Weights of a small image VQ-VAE.
Model: 11M parameters, 64-pixel images, encoder arch vit, encoder norm rmsnorm, encoder activation relu, encoder patch size [8, 8], encoder layers 14, encoder width 192.
Training: muon at rate 0.0039, 2800 steps, batches of 64.
Data: trained on dead-leaves pictures: piles of overlapping shapes, 145000 training examples, 1.2 epochs.
Rows from block 5 of the encoder, named by matrix and row number. Rows with one number belong to one attention dimension. Each number is 128 + 32 x the weight over its row's rms, rounded and kept within 0 to 255. All counts start at 0. Numbers have three digits each. After the name is the row's rms in percent of the matrix's.
# q: attention query, key and value (stacked) (encoder.blocks.5.attn.qkv.weight, 576x192, the q third), inputs 0-63
# k: attention query, key and value (stacked) (encoder.blocks.5.attn.qkv.weight, 576x192, the k third), inputs 0-63
q.41 096:105087107112113179097150063102170146122120077174091137168079126142098121107150081139123179110101125161152127123169191141112121116101190194113116135093138089121134135091127119140128091152134147
k.41 089:169111133115121148119076118132170148142079116176107126072148113103093108168137143147137126138141129126101147182119139074123136126105129160146067160116127249129098128139120093098124124126140074
q.42 093:176152092170110115117088136117128098125134145118126156172165128164157132142094063116131091137127214166110200067137172139079105151149141086185124088106115138112149107090092156158124139123146133
k.42 086:166127136132140115148171178180149164121167107137121097150112100134153196091100115112114100089119133201158182158120136126141050165118138125150052132048083112148117171130105142135121139089145086
q.43 096:171122103134060136149073143063102108093064110089090126112132121106171090086116152059123044110140132157153114156066091174142162077085152136064130127148127112080115159094079128130097116100130125
k.43 094:164132124155112219135127087078134113036076107122140123110136106136187144116119102136081161087163087100130131058091120106108085110105161150105131168075142155159093133088185119156107141119120193
q.44 123:188129122161153152141092175124122160118127142146169098127105140113170056148098110093144139171142120096097123102114123178172176168124162084080151083117098098101144120124144125147185156190140160
k.44 111:063092046170147159119163167108163077108113102164185158060094150154170132159121119164104122130156202080157140111085144052103106121170116076107147174093086137168089138093103133120144121114104082
q.45 096:118112165114137178114114100175122134078173181133105187108119044096103111096119064147177162095107089070108126107164122106145128123155132130096118062146095144047133099077171089098085125134078193
k.45 092:115100160098109140173151139156157123131085126160111185092113148147183154144166125126116111097084153125070112118072138055128130106143180144146151085107112154111139101198161118131124121127104182
q.46 094:159134119095121104162106096157133102152168134228163135129108190106105093127131106150093153050161132122117111108144125151149139192165106125132112142179126130104133157115151099111123143125076095
k.46 087:101129138133173089095143115100124172160126124061140079097138145165030115200124146186192106110058179091160110111135127122153118154108117153187168109183101105124111140127131167102172134111123098
q.47 096:122171139133102137091117163116094140104127080096122090190156166118168140121149089126119150125138100178174132156108099140092127145081103144107125184116111119203122113123075106163180183158067065
k.47 087:154173155146148113110136130093112174114101136189107084154085074113151134114135128138119143151160132112085117172177118162160104077086214131104119171051110139159129213127094128197094149139136153
q.48 101:034151103081171192080145182122102126170103079143115109105104125121048177166142083123074149100118161163100110195100137108171168170104127145113172207175167131156145134142069115140118178120122098
k.48 095:141198145124103162146138117105107174116117101148136132111136146148099158150165141105137107150133155120081070168166143161182143115184083123157122162117115120079193152092107098109147139173093159
q.49 096:137199140082106175169101168116117105142123083129054163145131098161088108136144114128109095123128095145129098131131153119135149127154120131122119180136164129115159111109099122144131126058127162
k.49 078:132128150086076124183158127161169135068102116046183133098161137130136092166159142103115130137171118085055150101170187174139153130106130070141118112166095118072135149154153111101123127177098170
q.50 096:132170164083177113125144102132105173123163144136095156157145096132115126163130118076118100151117127134091192155183128136119133105144105128133097154120158111140159123109140071172206133124109160
k.50 104:153176118086167122139086142123120151156167123097097126165104041091129120159073105108133170151080118061073153174176172158133176119146154133122230115122066131127147121176121120101164109172155090
q.51 101:116146111129149141151117166081148118062173117178168117177107131126130113161123074127130139128149098118112034142167142126164185182119152080028177119146108128145113138080127128166159134084106132
k.51 109:116140107119111170100150116118197170104078107190175158068082150164137138129111101117117147161142103090085159115191135087165098122143158081161123144114109164178142139084134078156123119127106154
q.52 114:137142101179137137131128094159133119137137103083088165181154164124160113173105101127057101191095146162120137126061085166116151123090110177097111120127091153111119149097104141160072122195142126
k.52 108:146177108153162137132078151136091136134115138120130106144109110115098159147162144159127134109102116128128116126112172111145068131099123152119155189102070096158126170084099113120111185089139129
q.53 097:131096080157086119125162078137110151126108082183207073107119136139130176146204115136137147119129127083131175126106113125108142115106092154126138151134099086163168126158132173100102192125117130
k.53 107:076082179165139080155143075176205062105100142105113103160135159142155128111169147220141113134095124178171163134138137166125128112082100175152100166176118152153122109092123181118096176114142126
q.54 099:098149104130115108100131134048096112118121139089150107116164124101126151110167122155166103118072161091124091125121164186151120134131160194135112218121147131136160182126168108101133166124133166
k.54 096:097177168076089116132110143112159117100198062153163170085154121126189107116149146175190107163145100132132133167128118157147153120154106114167153172118106134186198157179084052136150102071102127
q.55 097:093133101126156111133159104120136156117148134168152137140121089156121141103116097066109139072103160128145175124181165135167080097109189123213104132076144119138158157110103095155183108130152110
k.55 085:112123180126172174104112077105110189149144115186097131149119094110103142115062072113091159137121114104147114178146094147089176145154128199147136134076169139162153146166087120126156042176176068
q.56 113:189114171176136125162137051123107112146153127102137171146147133138133121123135121148142096126225100104184189130164129124101110144153100091146122136070069120117169166141121127141158154141076055
k.56 111:173115157137174062124135197133127138107138123096115102164113050111119117088112133141182151082143142142139154144136170194174102104072174145119174150052065112130085145139099170132118130156184109
q.57 092:063154127104065098132131156203158181177082069117164112170120127130143111090092104134121089154085144176122120108068125142141108040114121141132157164120207142137127147119120181117092189137066087
k.57 096:144168127125172116095127152141123173142140110137108111176144198158154107142129176059122099142095112137118070126031112154135118086098163141097152125072121086102168164121101169072132150175125168
q.58 108:162209118129126138188095115069145126071143086166108101101145137138183148131128082144129145119088150119140191144110176179147168142091105103115162130124136087132102154136087116157102107120108095
k.58 104:154111038182146106098157117124135152138120158132206127110137056143123188187097140191152078130137154093132126102146121117136142111124088093082145114103123088174136153096115098109125185120118112
q.59 106:064074048179140121079100141100139157117123155128126148150173100119124156111090110098152116189113169137075164103107167193110145099125152151158078153117171180113129088108163095108191128145116146
k.59 106:125192150101134172103123165100113143113159094161152121107118125138190101123094117066137133140130114107104134166076113121083120141131131156124084125069138135141157173147083047146197086144167120
q.60 095:050100129100148114052144175168148155177125142090182163115121082140095171173137100119108121133127096125141162193108166124122163117127128145117120143132022114181176129165200146122183110166146080
k.60 095:128189165092099083113112114120129098104170104119135132137130159182170110099166106158157149150134172148097160096097094148125167145121080119157138166142178114110145106167112130131076105157115176
q.61 107:159106131115112125139132159187136131194101050141126130112126128127114162151152143155154100141139096175123190149173156074154125105167089114163136132145088112158139105134143208065131128066118148
k.61 098:140155202126128114132101092167159083096123111000080115114093137119139091072145106151114141127155126088093166113145167141156169134160083098172144125158096110108119102112098142078111106113101157
q.62 105:133157095123164155145074123171112123112122098146129146143122106172131150122121143137178147180091082134097167113082175157157085050153106127131119130143106136129154153165112116115189161032111182
k.62 106:094108084118124117163124148120202041130129115113114150097054138128235138107136153162079158168132111103116152141111142153122120085122161123167131131151058106159121166164144153084124136081125115
q.63 096:081112150120134111106143148154152130145100156128148122139096077165170103112150131115138071163076179084111179137093166141130137125119164135115140126138147171099173190161098154104081103232148141
k.63 097:179154011137142129125140105131121136187129161145120151179151168123102168144156147148146078144096113139121124098065159100075159118156118129104163088085141071095129105131089168068115223126110092
q.64 090:113137107144122093090094086183132134175118077111130132091146125101129129121129108134145163153092134184112099108091196177136191108115092106094119088142155083128140134141170153146098081103088129
k.64 089:121108130136108069141178111160161156102099150091138081142159137157118091216121134197119099172103142164133152120157114085105097147067128149119147146050102066092139096162103139113090167099119127
q.65 080:131060149120151120168113131154133077090129098181140101110179132097086169150115143126149109127101126092079083222140121120078149142138122131152099139100148099093068176097143150094163185097173122
k.65 093:043151137086142101166097049179076149103081119103101079111054146109114141094165112122068128097179142142121094144098080123126147098139128121141062194111109109111137141142137082154139141164112131
q.66 089:089138136072083116144175178137091181199153119156181165170142063114130134127141094057122121126147139099174149155109148131147188097158172097100122175125159134095120128137146157206156153107152146
k.66 090:121154150137137169126136202093017170121114118155092170109139148205134105121152143104131119115137120100121118130098147101080132147157167132079113131098173047122140152134093140192134105139160127
q.67 088:099106188160170106111145083072117154131153184119113080075130112100164136132088132043119112182163095074155155093112094156022166160092138074131168116131162147139152153121083041144129164124122093
k.67 087:144096174090154194122140173118154070117188166180133192136068102203139158142120172139123184158149173076151135101143170142130136134176077082112128142084110113123119129133119094165096147056196125
q.68 098:062127097114090189135209133123130091115148170138077096126118109067138139146155146033133160156189093091161160128064146103126084096116113148149118153138113145140086158106153129115091150115118070
k.68 102:111081122159190130140124207103085099159157164154111102174090102127100142130091157161171128122120127052178162175129110104175151118119084152081129138123116128139152097061129168082068119135148101
q.69 103:118109068123059119123095173127129166148130099072164188164124144120103166099149108090085097105086105165077098142082131143148124132185123123118088165116143144133117107086170060104153088179134131
k.69 103:092164138110019123193149115105064168134117126096080114134243189103166110172122157117140167193060077104099122088169178132059132094103121148167155113101148079096129111152095113136147145159151110
q.70 124:127111121103104100065096120138136124094150113152147127161152158122150093109149101138073133118138170172111130135096069146090166157145105124158155068161186080106107178083139149168162065115132158
k.70 126:128079107126137068149131162152130075143151192140118125191166110127120140126086122135180098138121091170091143086164162158133172060112131112157132082094094071072163115133117176125074120084115157
q.71 091:132153126163168089147074109201110117119103158168168077119167146146122173199119063100122083150120124111102116127123168082046109131129078135146106134088117128137185088114106134121150186115081104
k.71 097:072122149024161101076106069157178092125146109131141149140116196133106092201168067138115147105151168167142128133095109127131189107192093131124095190104167142098080150179119134110062190089130161
q.72 092:138134126148046115104152141124124145152118166126158076137148154121097104141126160098152148200127092186187155094124124155075145176118131180194179167058093133130171144175169183178085172134118073
k.72 094:149158139180114165091116185077121121102164145148111137125170079115121124140161116137195070152096136137172176093143196193134106203118122125134143129133152135092126170118097148106067202079143132
q.73 078:123097120141143164096091099143157083194175185115131103148170115078133148128154136066159120110141094126089191125181165174151103174108173147177148145161135125106202161136137169079118163162170111
k.73 087:149133097123165182098103143124087153057134083142101123122172095140140076103205154092081143110124181144162150142070160239134108140108174138138133140132098075133117107113102125159173107115143153
q.74 084:152157099111102132118141134176117106154069199189145133188114155088122122158153126123113108171138170192168111122139169106097101096116183116076104117138143138118110135115171200176152138135105091
k.74 096:121111104136204167081149235140137102134117118066131170124122110163048097140133122152143064096113177136157145135147121172199108104149165126129172115139137082168083138093068196129114134120110155
q.75 099:150095118133122137135114160165110139136110110167179164130186170119122146148151132128146097101147146139158122125209111137168138190134123142154179144174164157103163108113147171141149093110168080
k.75 100:112192160171129119125174108171141149084090097129096179093119096139112140105130053090137122119134159130153112107097113178130106094146117120123072101112160105076107156125121101141157035136109157
q.76 096:173096089138042113157124178101159130112117132091200176107117121091110145094163131164149056137137101116136122091145166175167095122159149138160129150104130137096125151142168136091116106117116123
k.76 083:105157141119102128165092153095101143127129137110092173091158137079141091051142058098107086191105117132111103181078145155116136137136107144208114153215127111126127126119143109140193109210149110
q.77 102:102105128063125127138148151137121093103143110117150122164146178153132132123134153164112143134141143106134185140141108164196172118085124124142183067144154076162053177147119109162106116119163132
k.77 097:133121100129177050157110085159118150147121150105129102151086085161142198092087108096137133139140131159075113145156100091147074149090179139091110129130113172143168138052178156105134065138096157
q.78 091:165132147103092106112158160195187154154117090187172151166087156139131146167158105128083106173117118168164132112162148125157138117081096143175065191158132126155162129123134151100110113176102146
k.78 098:080159135101133101125108054088139100091155109090069162064183165121116114150195125130148084090127161108140119152094171135103127195144121137144152119166129153117102170125136125115109170141067103
q.79 092:124116102088104114140134149119155159163133097162163149153101111123119065115111066203154083160121130182100136167109197104138178134149148084094063154144170135116078117171165173137108139139128091
k.79 102:156152153168114130167072062062131178098131144066135105113161180103126152112166139093130094093111123141138083173069119100098134184151189116144134171161136136134118153158084067220166124168085123
q.80 098:111144153176124116129159088087129152081085113089109150068111135144118132143092162122125189122145186100087133086125127110102114118128096110112177155107077119114123077145118133154085154131109069
k.80 110:180129199155108110155135122097133136138102095140159147127102147124129163152144163133160126158135111107161198115198117083169159184125103139113127174124133126162121147181108138132112198138103122
q.81 106:109160187138097143165142095094132126119072164071133145075103082160127118168090174141129117135168095121105156114119073067085106079153127059181096159109119148122112095127130083143109150179026115
k.81 092:118089126105096161122095140111154125077156110116129165094059142088104122110157182085108079126084119136157139114148136162137140178144109098124078162161133209153101149183084085180148188134156114
q.82 104:125152161091115166133151149082122106166141139115106158158088165136177095154123134147151128150098133189143124128096087104148161111156140119093094105127061135152063106189168114082082121111148095
k.82 111:183129132165077069142144117105170162156119163067102105096168122085163155141073137101157096115155097075121136154182101069138071160094144140096132165111118196161141116086132159084101070154160112
q.83 091:114119212165140126119149091130133139108129124099083070086152153198161127068045171165147181089116115076137161149142102115139154149093101126113117155132113146112159122149074130121170140125127087
k.83 087:179154120154082119118126102174193156116148104139124146099093115131109152134184146103085117122128133169127111116156073127137163156089136102138123148078117152165115187200132083131155212099118143
q.84 100:128072131136127151137193116152161165065123127136134089154137113087108117183062123170178110103090108101146198104149110129099112088129093100169035155065118190196148097123165138107147112141099124
k.84 110:068194117063157125153141100109146099130094113127124116100107192053108135130174096129108163156058104161120086154095134130048137114175130107102166088142173161127123140181152109217148139140119146
q.85 096:171124081171105130071156119106120128115087095146151124087118150060140126119187126123156068133091067084144078138171171132077113154093123185174151205087181110134184138113136104107143099152159132
k.85 087:071169106167136151064120074150141138066089134153130131088162165134105158144184087144128171172110143084141108122097135107094106175132063170147118138101116125103110120209122115134159191131099063
q.86 091:092087144122193125131123100142167143159145159092092081155122095117087130125154152105104192161110159140135118170212141180160092099105174109086173082140066123175169119126099202102088125147140133
k.86 092:153153088130181178103132161068104103138135117144084136162151124168165092093109138155113113139119105131157190161137150184136089148130167123173185092148138099146111107061095154147121093107127142
q.87 090:126078164151127071157096097171182154131115130153129127118085110100106196145108107151095109105140149096108113104165155097095165152188126066173110145177154151083161134074143090083140158125102088
k.87 101:065134155107113127137096090146116176069099098112054137127129172130126115095198177092110160146094193172140070121117135155109142073125127156137073168116111096106125140149111091143141120105119148
q.88 092:127146138109137131089190100112152176164158047168081168086086113073166098148136123102121162159121087122152103103116109152102147140012096161153089129186149115123100136163138080093115154134138157
k.88 085:129098121145127103144107047108138129076084154119105068069173110112143141160121153172159135174139171078115144096111187097107082178107117120070083145155102137104132110136181143134148153130085086
q.89 120:182128070117077111096105136132084154126143173130132172182160141135133082125121097111148070107168131124129155067105153147082115136139115144135104148110156159129130148105161142180146084164156052
k.89 113:116154169140121141106167225108078188160094086148142154178210125059165146112165120100157134133087154118154105088155117119120091113060191129108197059111099106106140105126110180112111121159129135
q.90 104:182142141147152079166131111197098160152103120122155084106095133172093118151105103147133117147159131105156090104169167102110130072132148125176204144102144133107199164075075118180176172133068140
k.90 115:100128103089188154083138148103128104085142075141134205163085164132061074114147144166105124113140179205179143142107136177141138076156156112145088162195144112079096132127124176133130167122115138
q.91 106:122142142166158155099139062097146159119087156174141101088057085156113146152142111160079055110161126064094129144148140095104052124104118129163075197088116111116192111120071130135136117173118136
k.91 098:130086141105147154059126110106122090114132099190178153121153135127162179129173113114117115140137161107144166108104169098149114159128087144116134148148142158128103117207131118133144182093109112
q.92 091:123207105148143138147134105128167148109156160123151110122133146125076094107142105117086129175120147124159128116123070071107049168157109118095096173119101137127120170148156057148115150056101124
k.92 097:125119176118115131094106114170141130166126119135137120194164109081118121113112158142226124203083079111147089107115105100097135147138126137092119085161161119125142102096108146062167193088170135
q.93 104:096134163127123155137146103148134142115067093087156092108150158155093141183140110100111141158099157120111098070099090130113140129077104170103177158146128122141072125150086106147084191188045073
k.93 098:106148152098123138121121093113127110088176073114142177091109164137157119186117139157179146134122136080115115130148111138137177092169080139124121099159187130160087152168088135162112195162122120
q.94 108:130135144084150133069158129084116105129162085054094178092105161151151071100128080099114116138099125073125114128134079114118129125106111158100136068145112168133106118150151131114115103096113106
k.94 106:141099126123114088120119175119117135135090116149126154134162140061144108129130181145158089127153083054191108151099139117154111129093147098118096154168117094135134070180125154111163135152135144
q.95 089:073119124165093124217136173132109123113105152137079128147121166118154153166166061131071073076151140146117136081098126109135130148175144117119140098073150122144054103137139120163044157134112116
k.95 094:147120141114102110191098136091108123150191156086040135141129130156168154139087195077174179102099150127111145143160160179163185132137096119113142150123125179077153135104103142118091118118132158
q.96 094:139120122173122152106091069113106166140151198127093097070070084132118142119194130097137134064156152068131064121181122131079101138089107166102091204139119163095135097191125113167092085171116176
k.96 095:083112098113039065147132049121146192106141128112105113138205159105131129165083094126145130150118139142102144131156130074130124091157111126165107144158137135154129065134139135124113109175114122
q.97 102:117162141115212141110140119121109121068159156207142213113125059137144121102100066083130077136071131086179089078110141091123096123090155113102119134118120120065197084105111101108195116170145163
k.97 111:152144167127255117111136180143145155128100106143166150181121059127163079131111145144127139129083144117162141169052063117172092158175130112159103148157096120118066064098105110100154129108156060
q.98 097:118059109178088089189177054140122204117104105096148135159152132170155108125141127153155135096118192149105117110131148104147135122124148092176149111148111055134165116097137140139152196114117158
k.98 108:172106039150075095096170073132175171120155137188141109133096110145121157151123143106143113132134106065107122107143120130149101124104096078145087101079144116153138180144101047157151188098095138
q.99 086:123146108101141134081173112152078178138145176168101150093141105087119139172096103127105176119148144150166095134147119136106108104115152169190093128101114114125121138142089125087099058114114116
k.99 084:124118115192132179085143057072126119099071125150156155148141129141158154148078089128144153080154131125115128093137138162137137109151161132131116159180092146126175099073186081112080122116142177
q.100 091:090193100111093101159143157150111139083110148114151127108090145194117090134161152137078079117134173145157175166132079124117122142135121140157074177111141147126093138196096136132124137150134092
k.100 092:131111134142131141116129143132117163119132091118084130190158133101105101159145114167119116066147173156149124119130045116187154096123131106046106108203135079144136130078153196124161106132107173
q.101 107:093179119124120159170117222119116108116136059093121133173147179124149104095155172116182143083133102127117121179086091156135135119112146147109141151106134179119169123059144109132172161155087104
k.101 149:128117187110205156110156243134115147139159113102104198189116108102122072113152123135102118104092127138176122159095046183129104124140166119127159082171172137120078134098148122103151118127158097
q.102 089:105146134115136074153141110098134130126175099182144150147056133143126138188083181151109145177099128165163123127101142134131141164117134132142145149148148118134195126121105182132199108084178062
k.102 078:135141096144096130090088113117130130093148122159153068093112118070098135098090138147154137134138122089129126166080181119109154097189148126146149173109104110176111162151127068144152152115116151
q.103 098:110152098089190133135140122164087131065021115139127099129113139132140186127113116104106113125141161148142152166079158109099073110146145155152150111052126116131155111141160082087129143072112147
k.103 094:116135100169165204108182146107179120098102147123150156159114142142137154225082151067096173148121141135152184184120087100106117110162129082130100180125145086131139109097093113110129091132132120
q.104 109:181063128140135085124067075109131099099106163136113134111114167147118152066176154125146103112133136140145177176176182149152115180153089198122085162137126165131114111137136140127100115111179154
k.104 105:135127089086054116137129125138149100115108168138086113116182187159135116167088129133062129176111126150091090087150209059114118169107107115153111156126141120096146123180148087104100150156064094
q.105 095:113190128131173131070091128117155147132157138092156104129099121105181159130129116092144152130101110104137127203116114153090131117172157095130138070178160163127128108177082132147205145112127142
k.105 100:107141174139201143134121236089148133119136102087168103178138125117100123124130155096123147138157145167122152135129067162144147129133138129145167136134165123157105108087155117092116123139171061
q.106 095:174137162147159149155157184142136085104155142149149155114094088143163125123126124106120136157168100119132116102114141106159111110169129121146171114186175105106126101115144078119145135184136142
k.106 091:114179178135172139130111175154114107150120155124186112090106111153120078096152167181162119109160139156199156161128088132146074115126110175172113132140097155101085155113130163092119146086132026
q.107 088:110141195122115126211048082072114165094169150110137090157177157161139094112172185122075225107145141135103158155147169127163090157129106096129150185169096136122154145128077163174149129130152122
k.107 087:084167169134089140123094087147106126140128167158179135077166098121110149146138116114127107165128136102135116097201158124053130153139145213106121104093172133143117185248126116141135121197101115
q.108 099:115110079150146169101106120166133115192112102112184154152093116130160137116142160128203166096164134158166138140149142157138193138113104092118125171149176106159154042127101122097163119177132115
k.108 104:168128066113143088151123154131176154114121151179168098140070121123135125119114156112134103157174144132173160154141124110122115078113128087208154127114124129165177129203115032143105153066125069
q.109 098:115094176076131130173064075124119176124168147140165165075069127108174122114160085117134153110088125159113120123077159051105076140141130139127194138188122158141178114111198139188159113067157147
k.109 106:129129133098092106192092025110124119087111149161148113086147085137092158100140099112102105164126132119103112149123157113089131160149108143118099133099095191161157110182169090109116138122099088
q.110 109:146142133102160107137079093085086146101161110123091039117121126095167093146166175125137151144119155050163133154122117175114090150172147116127092139164114135109099095170082152132147120156134191
k.110 104:092135133178059175073141114090090168103155089147136158149138145117168131148092156150108137149104174151114117089144112085123145087144141144112105116144128133175133124137133126125149103140104107
q.111 101:142121154145138099109086144115045110177138132142072103128136111033116107130144181089128139131120060107118121182096143135047129086083090140062081115080098189156079102139152180162110096134115187
k.111 105:101139107129016130152063039143110125116133142143123128062175185134097125098050144098115160164136098168080106126127144114089166089127148150140198178078119174104178066190171110133150144176128127
q.112 078:102119108079108167087115175107081102132102095117152080120142084088119125150147078117162110153039135074105100100135100115085133097148147130077085101073089132149095181156134190144165125129157139
k.112 087:160139114117136167115091109131125074132135093147130132148125111146167149108165141143128110118085146127143106169080155141118193114170151133069129145153062128138134054105102177135108081148149193
q.113 091:100132107147158175047086055158165122170084122190156132152127104163144159121135099138146122174113143148144159121089167154082160111151155112158100067142154101212087150188135108143129093069117085
k.113 086:179135112152141145108139139130124134153114145125140072092187156137102134128104170136147168175202150115169165119089140148156144113108096091099140223187068128163180125147098157118077107150144151
q.114 087:195090165099119065084127089134138063172138160149136124165151179129143150159100123158135099165146081164159197170155123147094137117101145136174134122100179079145120127119089102132146089072161067
k.114 079:133074134151128082139169211110105113132125099119136108112089151125091142148176120159116113165145144133123138141120107120123127166163085067104145132157179110169123100076137114111098126120093113
q.115 095:143153121121138083155123136110129083061130106130108136104149137103145087091158150151118125137154184158152161128150100122227182115058167096180127121097100121079176137093128150083135165146208094
k.115 106:173163182135204178099156248095080139090122101113116167162088091104111090140127109177081093090122212151157105116116123122130107142144154089090116073163162124117087138113149171144164158157122135
q.116 076:218136111147115120145115122179110085141092147070125097128145116132102137143119094174120106168081100138150180141119123100109135136095111134147062115116105123091102070101123131120130107122106183
k.116 078:123093127093150169127114073145174057167092114147107120132035130136174149086149090095058156137101168122095098084127186115126092096152161100066149131091137108089164102080134094107114092144115139
q.117 120:116109176144117160204107136127105096128158081129105109111091146111171148162121082117125152083108119146083117072097063154132131125182227119131170073184159119125132144071161096127138180122085178
k.117 099:130114117136127082142153204125107183112121092174098100114097072113099108162180128149165133105095072118151080164154071114180138155108093134112143107146156214167105171075133124109145122128156079
q.118 112:076114099134151177180149150076091112120166121114121100102098075126133076183119144087168154124097173062111112104156124112176188110142182088119183075113110136153193122148072141146124107092119130
k.118 106:159135094187153147103133215119105139106144106116187086106144106066156149123124097126179134131109086113084126180065124098097159121137183177170148137146104089189088112145096172138118149123167132
q.119 091:173056105121144142117120087109087136187055118112155119078210143167186124079140039139170171168123149170173185134165178051113183143111106136126069122167075108176096142148146087112120092141093162
k.119 103:169131099139128127169143010183135122186057152195157132115151147121191160124142101125124119135106148059110125118124142124133088123138111120118082126198093083092171143168117070130083129136112102
q.120 087:132158126131128057145146067095134147106102193132110132156116110112066167109086166130096170169085122114126132153121137082154092149102078133179124092153129124088122089131093167107104125145106130
k.120 097:082114109176097149110096025127117067129095139112131131121120150133098145112110125111109163161124168133082121069138214073077131128147164198117104160071126111160146173115116087130158097135098123
q.121 095:142127112135119090197143021115134097136139185142088105138121124129098181113112151073104173103130125186127173122076131110112119143124104157211138173142138080124131094143110138131081111141104144
k.121 113:105107097160054129103147030119138182148093141176125120131111166115138170203093080117135146131097110147073131077172136083096096128150103170144080141087160143167130156143130088158122103154127127
q.122 096:182117083171174153151064062152130122158174163113185145132115098113073154103083164144124142173143111089152125143122122135169103200132092112115095078147137127103110100185104098148179108107100216
k.122 100:111104140108086098213100065153145115107107141157190098139115153163132104073123098086129100193150129088062122094090224090095150138132069161143158143125137144165193128175140096125061117126113113
q.123 098:107170189099115079099097067110113140069096058095112094098125102084100078071209164151100073083096193142109148147093133146116097130091153158135180160167124124146127150170074158153111153157164168
k.123 096:107147119139096151066102094139083123096149140136119177193159106152113131170085156202060145140156154125164146072218144105090167128107106151100092102113101186108163184189134105110188128180064123
q.124 101:182095161170091126155119171175121103091107134130077129099078125162149090118161150141075130158128133104118143084104120188116085156173129132150109140127130134174131118153175134105089112088151180
k.124 089:122144127103098178102110052142188113136184102139161053103172113180147077135160144104120160148139102137118088061135188084135137130126086105116124172106122103089141139124199181095152138144105151
q.125 102:176053179142098175130096157174097108068092153100108131128102094190112113115153129172116105167169108131101125079163137136129125104116123108171144140106204142143121153151110130141129162179178178
k.125 102:062133135085096138135072129157164101148133131097208091116136144136125123121214135134071104129141109145115091131136159108127153133135094120069112195100124115114133107130137174120119107151102097
q.126 089:118188159106141154089168152135125107184097139134097197148127157115144172121140152107129122137126111127131145161159114123106120089152087224098209179148104194150096110122154126140157059112118040
k.126 084:086132209129149154153094143124102040145164104048098180129152162125091095043122167088111177158128117151131119165119169116099092158127176129149150083164107117141102100126167121045128125109137092
q.127 121:131110086093145096133151219181108151142121093155154178176143127113185065124108128153137125173185101145127111136094126183173105148150139126119096059088110136102131105068138105071173189105147072
k.127 126:160151170114177178123190232115122129096133128136100171130067084126115075094135173114092129112107134143169122115076078200168083129109157085162143092140150074114116141108136120113150172096159135
q.128 100:089168173073141060039173202134079113104155125108123112133150130121178106133091080157097107159132078141082114127128111088124116090151106137117060061129122142170145111119080088162104157162170096
k.128 100:174101129064079098132095076173169087058134130102071072136151140105094177218171059125138108087112151101136151105203180119117095101096125103094167114037102112158124165105140133126100149147154141
q.129 104:132147163130181147131165218108144076116137066078156089185119180183091133095133151094179163119131178136166173173109108141124198166154161106108177129164123155126101123116108133109134171152101079
k.129 111:132098127182191131096154157109083169096125111134107142154102117106166131057145116138113085126161084110150106171075098147141137129149130147153139128154052094166118110075085133121144121102151184
q.130 109:110100164150166131142154129112156109064093064197118092087117106134111134119086087083115099192112141131102092175130073108214124206126109090134110085174159083126130056098116082109159112128140181
k.130 102:115114149118194128184138080167138178159138098155117097119129126129176141152164167093152115126168106066098124098076140130154153095096120128128155105135119119129137133127106099166078119113140179
q.131 094:076061145155113162156148087135106113146149111186208122075125120102153147081107131136099130130139175129157128090173168178118097127154166084136128047108124123158087075171138124153173173095060146
k.131 088:117144161155204171099135113139153108050096155090136135133102087189151089124102105176060145168153130109166140090108132145159115111165115157123106179155116136144151134235119092091087108127161082
q.132 094:078132106180073135161146059190133101106127082145120055085148166156116096163130100151105135160100138130121167130139126123140090125134154127144055136128178131077152131153133113165126183099133116
k.132 093:148158189146104133123094118073075167071121099093102082157103152140101114157096146198112135162106168144107158147155088089095115098164121151141052146072202109146116138177126093119101109108114113
q.133 104:169157023139084110140137097181130156165113129084142177173146130145078126177169068127152122088147162070162121065120111134177168131107127164100129193137136166144153171111116199111104096104085100
k.133 106:058147081083135140047175124094108138140147109160165161160136140081095033104152151180115126125081127147109128143098121138189118141186142128133136090181125107111114078110145156126141084136113134
q.134 102:138203136166185136136172143102090139144169121154125132109100120162110209099140142145154090128185201129182125139126097131116136119163142137117135082161097134148119086119121135119160130156128109
k.134 091:153144155147128123116190113118173193130142114109098196080136117147136116127139113157103080158115159109152040142085110122155106065110140168112179185150106077110107145174123131123162087117140130
q.135 110:142108113103135128115150147117033190120116071158140076113163112090099156108116133110165132157118111124103123190106137122125127125176115144162154099169121109109068097133162035161111111174157151
k.135 103:120099114157072086148154091083180142131109101117164121076139156128142145126085118122141123145180148137181137159109096116124143099073129151158140127100135143172151116132115127105097119095150068
q.136 107:117219170114134111122116204169180190156183114089111142177119100106167145136074133107154111165139153149129173136114077176163160146111228107071155176141144075136154180111104103171146121161127114
k.136 105:195130102130154142102114164117078137126109085120141085113107125092088126148156132108147093126203082122120143134111150121082107107130106090092142085124070124154093118112157116153249162158121149
q.137 091:135187047109174135076157202115143195140186141169093109090112099075086113114112115133138116071176080084173083140114152112120133181111128176148102126175088139106122123094134122139074064093129148
k.137 083:125096096099091116195104056146156106139096144183117112139117125104136131124172163132195173138104151105142124076150188095093084183121132136147134100138092061150158095079128164155099144157105101